Rows from block 2, named by matrix and row number. Rows with one number belong to one attention dimension. Each number is 50 + 10 x the weight over its row's rms, rounded and kept within 0 to 99. All counts start at 0.
# q: attention query (model.blocks.2.attn.q.weight, 256x256), inputs 128-255
# k: attention key (model.blocks.2.attn.k.weight, 256x256), inputs 128-255
q.171:59 58 37 39 61 32 55 37 53 57 43 58 31 45 73 45 54 55 41 37 38 50 73 62 37 41 41 43 32 54 39 53 77 53 42 56 29 48 49 50 34 44 47 33 59 56 50 51 42 54 65 45 61 46 49 52 62 52 33 55 47 55 66 60 57 50 45 53 36 54 68 29 37 42 39 33 38 52 50 43 48 42 51 44 67 54 52 45 48 53 58 63 54 39 42 60 39 48 45 51 53 54 63 64 73 51 74 61 35 28 51 55 42 49 52 56 58 62 65 63 49 39 55 61 54 44 60 60
k.171:48 60 67 69 55 36 56 52 40 43 46 42 46 48 52 64 54 51 45 63 39 61 44 61 50 52 38 51 43 35 53 54 72 49 58 47 55 48 57 51 44 53 65 38 43 61 35 49 54 57 53 70 50 49 35 51 42 72 56 40 40 60 48 56 37 60 42 48 56 61 70 40 55 62 49 48 46 42 68 52 56 32 53 60 49 51 47 40 58 35 38 51 56 46 37 38 31 48 63 59 50 56 40 41 60 61 40 30 60 52 41 58 56 43 41 44 45 46 55 54 48 33 65 51 54 38 18 35
q.172:67 43 45 41 47 41 57 58 60 40 41 69 50 51 62 50 55 48 53 45 59 33 59 58 64 55 43 35 50 72 45 51 40 60 53 51 55 51 49 55 40 64 47 46 45 53 27 42 59 58 61 54 57 50 23 65 61 33 42 56 45 57 46 32 54 52 57 52 51 46 49 55 46 59 43 35 48 46 47 64 48 39 31 66 52 46 44 48 29 52 54 46 58 39 49 53 46 47 65 46 39 60 42 71 70 52 51 75 47 38 36 35 44 44 47 37 50 54 37 69 61 57 41 32 36 58 68 38
k.172:39 38 44 59 58 63 48 46 55 61 32 43 57 47 41 41 45 38 52 62 42 71 40 63 57 64 39 56 59 37 52 47 36 34 38 45 48 46 36 61 29 67 39 38 48 51 51 58 46 56 40 54 55 49 50 40 56 57 60 51 54 71 54 50 37 30 54 47 51 53 69 31 41 43 36 49 68 40 55 41 42 59 40 60 53 35 49 56 55 62 59 44 46 48 50 49 46 50 60 62 45 38 47 43 48 59 58 47 52 53 35 55 45 48 55 40 47 37 70 44 57 58 46 56 52 53 48 59
q.173:54 56 42 59 72 46 61 43 72 43 43 53 39 49 53 61 42 55 43 50 32 41 52 60 54 58 34 52 51 57 59 45 50 43 62 46 46 47 79 50 56 48 62 47 62 41 43 44 53 39 52 47 49 52 43 38 60 43 42 53 43 50 69 35 51 42 40 51 45 48 40 64 57 48 55 68 67 54 79 49 69 46 52 61 62 38 51 48 57 46 32 32 58 51 56 35 63 45 48 43 57 39 56 62 33 51 51 49 54 55 45 47 73 37 68 55 27 57 49 60 65 41 45 49 45 38 50 44
k.173:52 62 51 55 55 32 50 51 42 53 49 37 52 47 73 48 50 28 56 53 56 58 47 59 50 58 32 42 47 38 36 49 68 61 62 35 45 59 63 56 37 55 57 44 43 56 22 50 58 52 57 56 41 53 28 35 32 69 60 59 38 55 61 64 41 55 56 50 58 71 52 43 44 55 52 37 47 62 65 53 48 21 48 50 66 69 46 46 55 48 35 45 52 40 73 51 40 59 58 62 53 49 45 26 44 55 56 42 50 58 51 55 45 62 47 63 50 44 49 40 45 44 46 52 44 51 27 35
q.174:59 43 41 51 55 57 64 46 55 68 52 47 51 66 45 39 56 41 30 44 53 52 57 49 76 66 27 51 56 39 42 50 34 58 61 47 60 46 57 53 39 47 47 28 45 47 67 49 37 50 39 51 67 21 51 50 34 54 31 41 57 52 42 42 64 51 26 44 63 63 54 67 49 48 39 55 45 65 62 50 37 68 45 49 55 66 48 37 59 74 46 59 49 60 44 46 60 42 45 55 48 47 52 54 63 50 53 53 55 50 57 39 45 53 46 39 59 47 60 49 65 51 48 27 54 55 48 51
k.174:55 41 34 54 33 47 39 40 63 44 47 62 59 28 37 51 45 66 61 58 43 53 57 38 47 42 68 40 62 50 60 37 45 50 46 54 57 49 49 59 58 43 41 62 54 50 75 43 50 54 48 47 50 57 70 59 33 44 46 32 63 36 48 45 55 44 46 58 57 38 34 53 58 52 62 59 50 55 44 49 40 70 44 39 64 40 43 50 44 59 62 45 48 54 41 50 44 50 51 44 56 58 70 67 46 40 53 55 38 47 51 43 38 58 69 51 47 51 57 54 58 59 61 49 61 40 72 78
q.175:34 47 67 49 59 60 63 65 64 40 42 46 52 71 57 62 51 51 25 53 48 48 44 46 49 39 60 61 41 48 50 56 53 54 55 55 40 50 46 55 59 52 52 56 50 48 34 51 49 39 31 54 59 48 41 59 43 62 36 48 53 51 49 61 38 31 39 46 54 64 50 44 47 48 59 41 42 36 35 60 54 68 40 56 54 36 55 36 44 54 59 62 28 62 56 52 48 59 52 57 53 46 46 35 58 44 53 35 18 68 36 51 45 39 47 58 53 34 59 55 56 18 43 48 44 40 56 67
k.175:39 47 60 40 44 48 37 61 53 44 63 58 38 41 51 77 35 69 43 52 56 45 54 52 53 39 50 57 51 44 51 31 48 58 66 46 47 41 55 56 58 37 44 51 61 49 61 39 38 51 40 68 58 51 54 34 29 42 49 35 52 52 51 37 54 51 64 67 56 50 57 73 49 45 56 45 32 35 57 41 48 50 29 56 44 42 46 44 54 49 59 42 51 55 47 55 44 59 50 57 49 44 44 58 48 43 58 60 59 49 56 55 43 51 45 51 45 48 55 59 46 50 39 50 36 53 58 52
q.176:56 59 50 48 48 54 54 47 61 56 51 56 45 49 51 54 55 41 57 51 51 43 49 44 61 62 44 58 63 59 37 58 45 70 60 74 44 61 53 58 45 45 47 33 64 44 39 40 56 75 70 57 45 53 51 55 74 59 40 42 56 52 69 53 32 54 47 48 59 46 61 37 41 62 53 39 43 52 52 27 51 33 51 41 43 64 66 60 51 32 46 39 49 50 52 40 27 57 56 55 53 58 50 66 64 47 61 56 51 58 54 53 48 46 43 54 57 42 49 48 56 45 51 58 40 45 55 52
k.176:62 58 55 61 62 44 36 58 26 63 56 46 51 56 59 63 42 26 52 50 61 44 25 48 50 56 42 48 56 60 62 56 66 52 60 36 43 40 47 48 45 47 49 47 42 45 44 54 46 58 50 45 56 37 45 38 51 60 35 54 39 58 38 62 46 44 53 55 61 65 64 53 48 59 65 56 44 43 54 49 41 27 39 46 40 30 51 54 42 44 48 40 40 49 61 44 44 33 48 47 56 43 42 45 42 56 38 26 54 59 53 40 52 45 67 62 35 49 55 35 37 53 56 30 61 64 55 47
q.177:46 59 45 40 51 42 58 30 57 48 54 51 62 77 49 41 60 46 46 28 39 50 52 49 52 49 67 56 57 53 49 40 54 50 69 71 37 52 55 55 43 69 58 37 60 48 57 49 41 50 44 41 44 41 51 46 53 48 43 34 50 55 24 58 47 32 56 52 51 41 44 43 74 41 57 75 63 46 33 32 53 44 45 36 51 44 51 70 45 52 58 43 52 63 39 42 57 41 51 45 58 44 38 67 63 47 56 42 73 51 39 46 39 42 51 53 55 48 44 49 49 43 57 67 68 45 51 57
k.177:54 61 60 38 69 45 58 53 35 41 46 50 36 51 58 65 52 35 41 55 25 46 50 61 61 47 28 44 51 29 56 38 52 71 49 35 50 44 57 58 43 54 47 50 42 64 51 56 36 55 60 46 44 39 40 49 46 39 46 41 41 52 48 61 44 63 56 52 46 70 67 32 43 62 47 47 40 51 52 55 38 49 48 61 44 46 56 31 39 49 48 55 33 34 64 59 52 65 55 53 63 44 32 58 37 42 52 41 58 56 59 52 47 57 47 44 68 40 53 29 50 40 42 55 58 53 35 41
q.178:69 38 68 45 46 50 40 26 43 38 47 45 54 66 52 62 37 68 54 55 37 59 37 48 39 44 60 37 43 48 52 56 58 36 44 44 71 49 49 50 66 53 41 55 50 59 65 50 32 36 47 41 42 64 68 35 35 52 74 49 59 40 59 55 45 68 38 48 70 47 53 71 57 41 62 57 60 72 67 28 44 56 60 49 65 35 34 55 57 58 35 47 32 58 35 48 61 50 51 68 49 53 59 41 56 55 45 41 49 57 40 65 62 38 47 58 42 54 49 43 46 62 38 63 48 58 36 53
k.178:46 44 45 54 45 80 43 68 78 44 50 56 62 36 40 39 35 52 59 48 50 32 59 59 51 39 71 54 47 68 51 48 29 36 48 55 45 40 38 41 46 48 57 53 72 46 55 35 42 58 43 31 32 68 58 58 54 51 46 39 55 58 40 30 61 38 40 64 49 48 37 66 40 43 52 70 40 59 51 50 37 58 56 57 43 44 59 56 43 53 49 47 38 59 45 49 51 63 43 44 31 53 70 57 48 45 68 52 38 38 40 47 51 65 49 59 54 65 46 48 59 70 40 62 50 51 51 62
q.179:70 72 64 59 54 43 37 49 46 47 57 43 42 53 51 59 55 54 36 52 51 61 44 48 39 44 49 33 58 34 45 41 49 45 62 40 48 55 34 28 63 58 31 39 61 57 60 49 42 42 34 60 44 58 48 40 48 51 47 48 42 38 44 37 43 69 45 56 59 26 64 39 45 62 33 54 55 48 59 51 48 54 50 73 45 32 48 59 53 71 47 39 40 55 43 46 60 61 62 52 57 55 62 57 54 29 52 38 53 49 53 47 65 58 48 62 57 41 42 36 48 56 41 48 60 59 58 41
k.179:55 45 61 60 53 54 62 41 65 67 50 56 50 55 58 55 51 40 43 49 58 64 48 44 32 38 41 45 58 40 42 37 30 49 57 37 36 42 50 36 49 58 26 47 55 59 46 59 41 52 52 66 47 60 52 57 56 42 47 50 64 54 50 65 62 60 58 64 55 50 55 49 65 41 27 63 39 70 63 56 45 41 62 48 51 38 37 67 45 38 54 61 39 53 44 50 35 39 60 42 74 38 64 70 51 59 37 70 34 41 55 51 39 65 35 42 46 42 69 49 41 67 46 40 40 39 46 55
q.180:54 31 43 42 58 48 39 43 37 65 39 52 46 58 40 52 69 56 50 45 52 45 65 58 45 53 45 38 56 55 32 50 42 61 49 34 35 49 69 56 38 68 62 35 55 40 42 48 50 79 53 61 46 45 40 57 64 54 47 55 56 48 57 52 39 50 56 54 51 58 48 55 53 42 43 39 20 50 33 56 58 48 63 58 47 58 55 54 30 34 56 41 44 47 50 62 38 39 63 33 68 44 51 52 53 54 56 52 56 51 46 45 29 47 49 57 64 52 51 65 49 35 48 32 51 47 63 51
k.180:41 70 63 41 57 39 70 51 51 45 38 35 55 49 57 51 65 40 54 48 39 50 39 45 63 52 40 68 50 53 53 45 78 50 56 46 34 62 54 48 42 44 57 58 26 55 28 49 53 38 65 60 54 55 43 28 61 63 40 47 43 58 59 59 50 62 43 48 47 65 60 38 40 53 46 32 56 44 62 47 58 34 42 63 37 60 55 41 54 50 32 46 70 42 67 60 48 54 65 65 64 44 39 32 46 46 52 36 51 51 42 51 37 44 30 55 43 41 55 36 45 55 48 63 45 67 25 35
q.181:38 56 47 59 57 49 58 41 37 37 40 43 58 59 44 59 50 53 57 45 38 50 47 56 45 47 47 41 48 63 37 54 67 57 46 66 66 40 52 53 34 46 66 53 64 68 66 41 54 30 66 62 53 52 49 56 51 52 40 37 52 55 59 33 42 38 57 37 61 52 54 41 47 63 49 56 57 58 42 56 52 69 36 48 53 32 42 42 63 66 50 41 40 64 63 80 61 43 50 44 43 59 49 44 40 51 34 49 59 55 43 43 45 62 58 41 70 54 44 43 56 58 51 51 60 57 52 39
k.181:44 65 54 55 52 49 58 59 63 52 46 47 28 44 62 52 52 37 44 55 55 51 35 36 54 61 36 64 57 28 40 49 53 54 57 49 56 68 49 53 51 57 46 51 39 56 35 46 53 58 49 36 55 42 50 41 53 69 56 50 47 40 43 72 33 50 49 51 61 69 60 30 52 61 45 34 45 46 63 51 54 40 50 54 57 69 57 46 50 49 50 48 57 47 60 36 50 46 56 52 52 42 53 20 44 47 57 40 55 57 37 53 46 49 26 48 51 38 40 53 41 34 65 42 58 51 14 49
q.182:45 47 41 39 61 39 49 53 49 62 46 67 57 52 47 51 65 42 40 41 63 56 56 62 61 57 48 44 63 56 36 47 26 57 49 51 41 60 59 45 33 47 53 38 53 55 47 47 55 56 66 65 59 37 40 61 66 49 36 69 50 55 66 62 38 57 63 53 40 61 48 34 36 53 42 15 37 43 49 48 66 45 42 44 32 47 46 44 39 48 55 58 48 42 68 41 36 38 46 43 60 52 34 50 58 60 52 52 60 39 49 40 48 44 46 50 49 52 68 59 44 49 67 42 52 55 61 59
k.182:42 32 36 44 36 67 46 54 51 54 60 64 60 53 38 47 35 67 55 48 58 40 70 45 40 50 69 44 53 57 55 42 31 32 50 60 53 45 46 43 62 45 43 52 56 54 75 41 40 58 49 43 48 55 61 56 54 36 49 43 69 38 50 33 52 43 45 49 42 30 39 66 40 40 56 59 49 48 42 48 39 71 48 40 48 49 46 54 39 57 62 46 38 55 50 59 53 48 50 44 35 55 69 61 46 50 51 58 38 44 46 43 49 56 70 53 61 66 44 54 50 58 49 44 53 53 85 66
q.183:40 34 68 61 56 27 32 63 69 51 58 59 39 51 40 45 52 27 56 52 34 26 52 48 74 56 59 59 49 36 51 38 51 40 59 47 38 50 63 44 53 39 39 33 66 64 43 66 47 48 50 50 36 38 59 57 64 51 47 52 51 51 62 45 66 54 53 51 41 48 58 43 30 67 38 42 62 52 31 55 62 53 49 50 52 44 39 76 47 41 62 61 45 53 53 50 42 38 46 57 43 70 35 47 52 63 29 53 54 45 55 58 47 50 68 60 66 69 46 58 54 61 48 43 40 47 36 53
k.183:43 35 35 49 40 55 39 50 55 50 60 57 50 48 39 45 43 62 54 49 42 47 58 48 59 52 75 43 62 56 43 35 44 35 45 67 53 36 58 57 57 31 43 39 49 57 68 43 46 35 45 51 55 50 58 60 46 37 46 42 60 46 47 22 53 53 50 57 41 33 23 63 47 37 36 59 50 61 41 48 50 50 49 55 55 52 30 66 47 52 55 62 22 51 39 52 59 42 38 45 45 43 72 59 51 50 56 58 27 37 45 59 55 44 74 44 57 52 35 59 54 59 49 54 57 57 69 67
q.184:39 64 43 65 52 42 49 56 52 64 47 57 32 33 41 55 57 56 58 46 54 53 45 60 57 59 68 44 49 42 41 54 67 67 54 39 41 52 44 63 57 73 62 51 49 33 54 41 59 57 49 59 58 51 33 63 49 42 60 59 66 30 57 47 42 45 43 68 40 59 64 52 46 40 45 55 60 60 42 38 60 35 58 44 39 53 63 57 31 52 48 58 43 38 53 56 36 43 57 46 42 62 43 50 60 56 50 45 57 52 63 52 36 46 50 46 42 19 47 61 66 49 51 59 63 57 51 48
k.184:56 44 50 55 45 74 56 44 57 48 42 45 57 35 50 57 53 60 27 39 49 49 54 57 52 53 50 51 55 60 44 52 31 53 38 52 45 52 50 61 62 41 59 54 62 49 57 57 63 45 45 50 70 54 48 47 51 51 44 54 57 42 34 43 52 41 57 48 38 43 62 71 56 40 70 39 35 57 29 64 34 54 52 31 43 28 57 48 42 42 23 51 52 55 51 58 58 37 51 50 36 52 66 63 56 52 49 31 34 53 61 66 48 72 60 45 64 40 42 65 66 60 54 65 63 41 64 51
q.185:34 50 50 39 52 43 60 51 52 62 47 70 51 41 57 48 55 30 64 48 46 59 64 52 44 57 52 38 44 55 43 39 62 41 50 63 55 43 59 54 44 46 67 43 46 49 54 53 47 60 61 46 40 53 57 55 66 46 39 36 59 36 32 45 44 45 48 63 65 50 22 63 42 69 29 39 65 42 58 47 65 44 41 45 53 44 55 55 68 45 38 62 45 61 52 58 45 74 50 52 42 52 36 55 49 56 54 50 43 25 46 40 46 42 44 50 54 58 57 59 75 50 44 25 67 49 44 75
k.185:55 20 46 46 39 66 38 54 57 52 45 60 51 50 39 60 37 76 56 49 53 47 65 38 44 45 65 42 52 59 61 43 33 32 46 55 55 40 46 48 67 48 44 55 53 52 76 40 54 53 53 43 51 60 69 48 42 36 47 55 48 25 55 38 48 45 47 41 47 28 34 58 51 40 53 66 44 50 44 42 40 64 58 52 40 54 47 62 37 58 62 61 53 49 51 58 47 52 51 43 51 52 67 81 40 46 46 58 34 47 40 46 46 57 67 50 51 58 51 60 55 56 42 51 51 43 82 60
q.186:35 29 60 59 49 53 63 40 72 62 52 48 49 51 51 57 47 45 55 56 56 47 44 42 49 56 51 37 48 61 36 38 43 65 54 49 54 56 62 53 55 52 46 68 45 44 66 46 57 50 53 60 65 55 65 47 37 51 48 52 60 53 42 54 69 35 44 46 41 72 39 62 64 48 52 66 53 49 53 64 50 62 39 64 64 56 43 58 57 48 54 57 65 51 57 35 55 54 56 60 49 56 54 43 64 49 46 33 60 64 61 47 39 61 56 59 39 49 39 36 53 43 52 63 52 58 53 49
k.186:57 44 48 59 41 43 60 57 42 54 40 60 42 50 44 36 51 35 55 46 59 68 68 43 41 44 44 59 48 48 41 44 67 55 43 53 59 56 42 53 51 37 60 50 60 57 44 53 68 54 49 45 33 65 38 34 58 52 41 56 34 69 63 54 55 55 43 49 54 81 57 44 57 55 51 47 51 54 52 32 53 32 67 61 65 47 60 49 39 55 38 52 49 48 41 48 48 63 40 62 27 54 45 60 67 72 43 55 58 38 62 56 67 53 41 47 46 55 44 41 58 49 33 35 49 45 35 49
q.187:47 62 71 53 47 61 53 48 37 43 61 37 56 63 48 58 37 45 32 68 57 55 48 45 50 34 54 62 51 46 62 55 60 47 44 44 68 46 51 57 49 43 42 74 59 52 54 44 36 25 43 29 42 51 54 46 41 48 44 52 51 46 44 44 37 53 44 46 59 61 57 74 54 53 60 67 60 57 48 38 35 56 59 61 61 42 52 60 59 43 53 67 47 54 41 46 66 52 47 57 39 41 66 44 40 48 41 42 44 75 58 66 64 49 51 50 43 63 41 49 59 55 54 45 64 47 53 32
k.187:47 26 46 52 40 59 47 52 56 43 60 63 54 50 31 53 52 62 56 46 57 42 63 53 47 53 70 49 49 58 68 41 37 24 53 62 57 50 42 54 62 59 43 58 51 56 77 42 37 55 40 44 46 60 65 50 44 29 46 39 76 40 47 40 58 41 54 59 48 28 39 64 38 46 56 60 38 51 42 46 36 62 54 43 50 48 39 62 41 48 65 50 42 45 47 59 52 59 45 35 42 51 66 67 55 53 51 59 29 34 43 49 44 50 67 55 57 63 41 58 55 58 53 51 55 43 80 67
q.188:44 21 61 56 42 60 57 51 38 38 64 38 51 50 46 57 45 61 43 65 61 62 61 39 54 44 49 43 52 40 46 47 60 51 43 57 50 55 39 49 43 53 48 53 64 55 55 27 42 27 34 40 36 56 46 50 55 47 71 41 49 44 30 61 62 45 49 51 51 18 47 56 64 50 47 61 60 62 60 37 40 48 57 52 58 54 38 37 47 51 42 54 46 62 47 58 49 60 52 53 56 58 68 45 41 44 52 34 55 69 49 41 66 61 61 49 57 61 47 41 50 52 46 63 53 25 35 41
k.188:46 27 40 61 46 42 56 55 60 68 53 63 43 62 46 57 45 57 59 46 49 52 66 43 49 59 58 61 53 63 32 34 40 28 41 55 54 54 42 54 62 48 44 46 47 53 57 53 39 55 50 57 43 55 65 61 35 26 58 47 58 35 25 38 60 46 40 52 48 45 31 56 67 41 54 54 52 28 47 34 41 62 43 49 58 32 47 46 41 57 50 61 44 58 48 47 42 41 43 44 44 44 58 51 49 32 33 56 46 32 63 35 56 58 60 55 59 55 47 69 57 52 41 56 59 54 71 56
q.189:51 38 45 56 35 39 48 70 67 58 55 52 46 53 57 34 58 61 54 47 74 51 44 36 32 46 49 58 51 57 44 41 48 57 39 59 57 42 52 43 38 57 41 40 55 45 62 50 55 59 45 41 38 44 50 45 62 43 51 52 54 50 62 60 57 37 46 50 69 42 67 42 48 42 53 55 55 51 60 57 46 46 54 31 35 46 65 47 38 63 45 55 45 62 47 39 44 65 56 46 67 39 47 47 43 39 51 53 45 36 40 52 49 57 50 43 58 57 70 50 36 43 43 46 52 63 53 53
k.189:61 69 59 59 44 34 57 53 46 48 37 49 36 49 70 60 49 34 37 46 52 63 49 47 56 63 42 45 61 49 50 61 67 43 50 41 47 57 60 58 52 50 46 59 44 60 15 61 66 56 46 48 50 52 27 57 74 62 49 50 52 72 58 58 33 52 35 51 51 59 61 34 41 57 45 32 52 52 61 44 49 28 41 62 40 47 56 39 73 45 44 51 51 49 60 38 50 49 53 63 58 50 43 15 47 52 53 41 60 53 45 39 46 48 31 52 42 56 42 43 57 50 59 49 51 47 27 46
q.190:63 45 37 54 59 42 67 50 52 46 61 57 53 47 52 49 63 48 62 56 63 39 49 54 64 45 54 50 41 47 30 35 38 48 52 42 57 40 55 51 43 39 31 31 40 48 56 50 65 41 76 54 47 57 46 55 58 42 43 52 51 45 41 64 57 51 40 41 55 59 59 39 47 40 54 43 47 31 45 57 41 49 59 57 53 61 46 70 42 58 59 37 51 48 36 41 43 60 42 39 41 29 44 55 55 55 57 39 48 40 63 43 52 33 43 45 64 43 44 53 35 58 55 36 51 57 61 60
k.190:57 17 40 43 35 60 41 55 51 59 52 67 46 58 45 42 55 62 43 50 60 44 54 45 48 46 75 55 58 62 45 48 35 43 36 56 45 38 48 54 58 48 44 48 52 46 76 32 35 44 47 48 52 51 66 65 51 41 39 29 61 47 51 35 52 49 55 51 51 37 49 72 47 51 55 62 49 54 44 48 52 68 56 44 50 39 39 61 46 56 63 58 43 56 44 47 55 64 48 46 41 52 71 53 43 47 56 43 44 40 43 55 44 45 59 51 65 42 55 52 54 65 47 59 47 49 81 47
q.191:43 47 52 25 48 35 71 47 54 76 45 59 48 49 52 43 41 43 46 43 46 51 28 40 49 74 46 62 52 35 41 32 28 41 46 26 39 53 57 65 39 59 52 55 37 38 44 44 50 49 41 51 54 41 48 44 49 51 30 40 42 57 51 44 35 54 52 53 45 45 53 52 43 54 50 34 59 36 52 35 40 57 40 54 53 48 53 49 51 37 47 24 61 46 64 53 32 38 41 42 50 57 35 59 75 45 40 53 46 42 43 40 37 59 59 63 65 53 53 56 52 28 46 52 42 53 49 47
k.191:48 23 34 46 50 66 39 46 60 56 52 65 58 44 41 51 49 60 53 53 53 32 69 42 27 48 66 47 61 64 48 51 41 45 56 51 40 46 36 34 67 54 48 55 52 48 65 38 34 41 56 46 46 62 69 57 49 39 33 40 51 34 61 30 54 45 55 49 37 34 30 54 49 47 47 62 63 50 32 51 41 60 42 54 58 39 40 45 50 54 65 58 38 45 47 41 61 48 50 37 31 59 61 74 52 42 52 59 35 46 35 50 55 47 69 45 49 61 49 57 64 69 47 37 46 38 75 56
q.192:42 51 70 48 43 48 53 58 40 47 39 55 48 28 44 54 70 42 52 40 65 45 52 53 50 36 48 47 58 71 39 41 57 69 58 59 48 43 57 58 44 52 47 49 63 40 49 60 41 48 59 52 51 58 48 40 71 64 55 46 46 38 60 29 46 51 49 62 20 36 59 45 37 42 58 65 54 58 49 39 56 57 40 49 57 58 54 41 43 54 44 38 58 48 43 64 56 58 27 66 60 38 48 49 65 62 41 58 52 31 59 62 63 37 59 56 65 36 61 49 28 37 45 37 46 40 55 48
k.192:27 52 74 78 58 39 32 52 48 43 62 36 63 59 37 55 53 52 44 50 53 35 50 47 65 54 44 79 53 42 44 71 34 56 44 51 50 44 70 55 44 61 51 29 74 45 68 64 47 56 58 44 44 44 55 33 57 66 52 47 48 37 65 32 57 60 45 37 43 49 46 47 62 51 69 38 57 52 53 49 58 41 44 51 64 43 40 43 53 48 66 56 35 63 46 48 50 60 39 60 61 54 37 55 42 54 58 44 48 28 49 60 59 34 50 52 45 31 56 35 34 55 52 59 53 46 50 53
q.193:44 47 52 58 46 55 54 45 33 48 67 38 76 52 61 61 52 71 51 67 41 57 41 41 44 39 45 39 42 37 73 51 54 37 44 67 54 46 32 40 54 45 52 50 65 51 64 43 50 46 44 40 33 59 55 45 35 59 54 37 53 42 41 37 55 51 49 43 61 49 56 58 57 37 57 63 61 65 61 44 41 61 57 57 53 37 41 66 52 61 52 55 61 54 36 55 51 54 41 56 48 39 70 43 45 36 34 44 35 66 58 57 49 45 67 54 37 58 44 48 52 55 48 58 45 47 37 32
k.193:43 59 51 52 63 52 38 59 59 61 57 64 36 54 32 51 57 52 59 40 38 46 63 69 52 49 43 57 50 44 48 61 49 65 42 38 66 40 46 58 47 53 56 41 34 54 38 50 65 48 57 43 64 37 44 64 47 30 63 39 53 46 77 36 31 46 49 48 55 54 56 34 54 55 53 40 48 44 44 43 54 34 64 53 55 45 44 44 44 57 40 20 60 45 42 51 49 37 92 60 46 53 35 49 62 65 59 46 37 57 52 56 54 50 52 54 35 59 40 59 55 61 52 47 62 55 42 42
q.194:56 49 50 45 35 60 45 41 45 41 63 42 62 55 52 61 38 67 47 69 44 58 47 43 27 43 56 57 47 52 51 57 46 37 56 55 58 51 47 48 46 46 54 63 57 55 48 54 43 46 49 40 37 62 53 38 36 55 49 39 53 40 45 49 56 63 36 56 63 45 54 55 64 47 66 65 54 64 68 48 37 61 47 46 59 47 32 60 53 59 39 56 64 56 42 55 56 56 52 55 38 47 62 36 28 51 34 47 34 64 54 51 61 56 60 51 46 73 26 45 38 58 44 54 54 53 41 45
k.194:70 77 51 52 32 44 47 53 62 41 45 51 38 52 48 55 54 22 49 49 56 53 52 57 56 61 50 57 60 42 48 34 52 54 44 57 49 54 61 54 52 51 46 62 48 54 43 41 54 54 56 47 60 56 37 35 47 53 60 67 67 65 61 72 37 31 45 44 66 66 55 37 51 42 51 52 52 55 48 40 48 41 41 53 41 68 45 45 62 46 51 46 67 43 66 60 46 42 46 66 39 42 49 40 50 39 50 50 64 62 51 33 45 52 37 44 35 51 42 43 55 41 63 50 69 50 33 49
q.195:49 47 45 46 49 56 47 62 54 62 64 54 34 53 52 48 49 30 52 33 66 38 58 48 53 53 43 51 71 55 36 35 42 55 44 58 31 55 54 58 54 44 44 39 43 70 46 44 53 61 50 49 57 58 44 55 59 39 47 59 44 52 53 46 44 31 52 45 47 68 74 27 50 55 46 40 41 63 64 40 54 47 34 43 49 44 54 51 23 46 38 59 58 48 65 39 44 55 50 40 54 67 34 73 64 57 61 73 65 45 68 55 52 50 56 42 45 35 50 60 59 33 50 37 40 55 56 56
k.195:38 21 49 42 66 58 44 49 42 49 60 50 62 53 35 48 47 77 54 48 42 38 40 38 45 42 54 49 43 66 50 67 42 50 51 45 45 33 41 44 41 44 62 47 55 47 58 56 39 53 44 55 38 36 61 63 53 45 42 42 35 35 41 28 58 50 53 49 40 33 48 64 52 58 44 48 56 52 49 60 43 59 61 50 54 35 53 53 40 62 45 44 28 60 30 47 58 62 51 43 52 58 49 62 60 63 53 53 37 38 55 60 51 46 62 62 67 40 56 54 48 68 32 63 41 46 71 40
q.196:60 50 51 38 61 30 47 51 54 63 29 58 54 54 53 60 49 51 39 43 57 40 58 56 44 58 53 49 44 55 43 37 44 57 53 61 45 70 51 49 42 56 52 46 43 53 55 51 52 43 52 59 59 52 51 48 62 35 44 70 54 62 56 43 48 54 66 54 45 67 52 28 30 50 40 22 23 39 56 39 44 42 49 44 40 57 57 49 35 42 59 44 46 44 65 48 48 60 57 37 50 52 49 60 53 68 52 46 51 39 67 53 39 40 64 49 75 40 47 65 54 32 57 48 48 54 50 69
k.196:68 76 50 55 47 38 56 51 55 52 41 51 39 58 64 49 50 27 47 60 49 61 60 57 67 54 56 61 60 36 52 42 57 49 52 53 65 57 58 54 60 51 31 57 48 50 39 42 56 58 59 49 61 60 32 31 47 45 59 69 69 62 54 77 40 38 35 42 64 67 51 35 40 42 54 58 49 53 45 42 55 39 47 42 48 55 52 44 57 41 53 61 67 47 72 48 44 40 52 60 46 41 62 36 37 28 48 50 55 62 47 44 48 43 35 47 34 53 44 57 52 34 61 38 50 60 27 49
q.197:48 35 48 44 63 43 52 52 55 65 44 55 39 36 60 42 65 55 51 43 43 44 54 69 64 52 62 46 52 58 39 38 48 43 43 45 46 58 41 60 34 45 59 37 36 51 53 44 48 37 54 66 52 54 58 47 75 31 36 45 48 54 63 44 33 57 58 48 49 54 40 31 29 56 42 42 36 52 47 56 66 53 52 30 43 49 45 45 29 29 62 34 60 45 44 39 34 48 59 48 50 42 33 61 60 38 51 78 47 51 50 60 40 44 40 46 53 41 46 43 49 40 45 35 52 54 69 42
k.197:73 69 47 53 37 49 49 57 51 67 52 69 48 38 53 28 43 40 46 60 50 45 56 59 46 60 41 51 59 42 62 48 75 50 53 58 58 49 63 31 53 53 41 46 56 63 54 39 54 43 43 58 61 69 60 33 29 57 44 70 50 51 39 44 41 56 35 52 59 57 36 48 48 47 38 44 33 46 50 30 44 34 35 38 49 56 63 60 60 41 71 53 31 42 54 64 52 38 53 58 57 48 34 36 42 56 57 44 48 58 50 30 43 58 42 43 39 39 59 52 49 38 52 56 65 44 42 62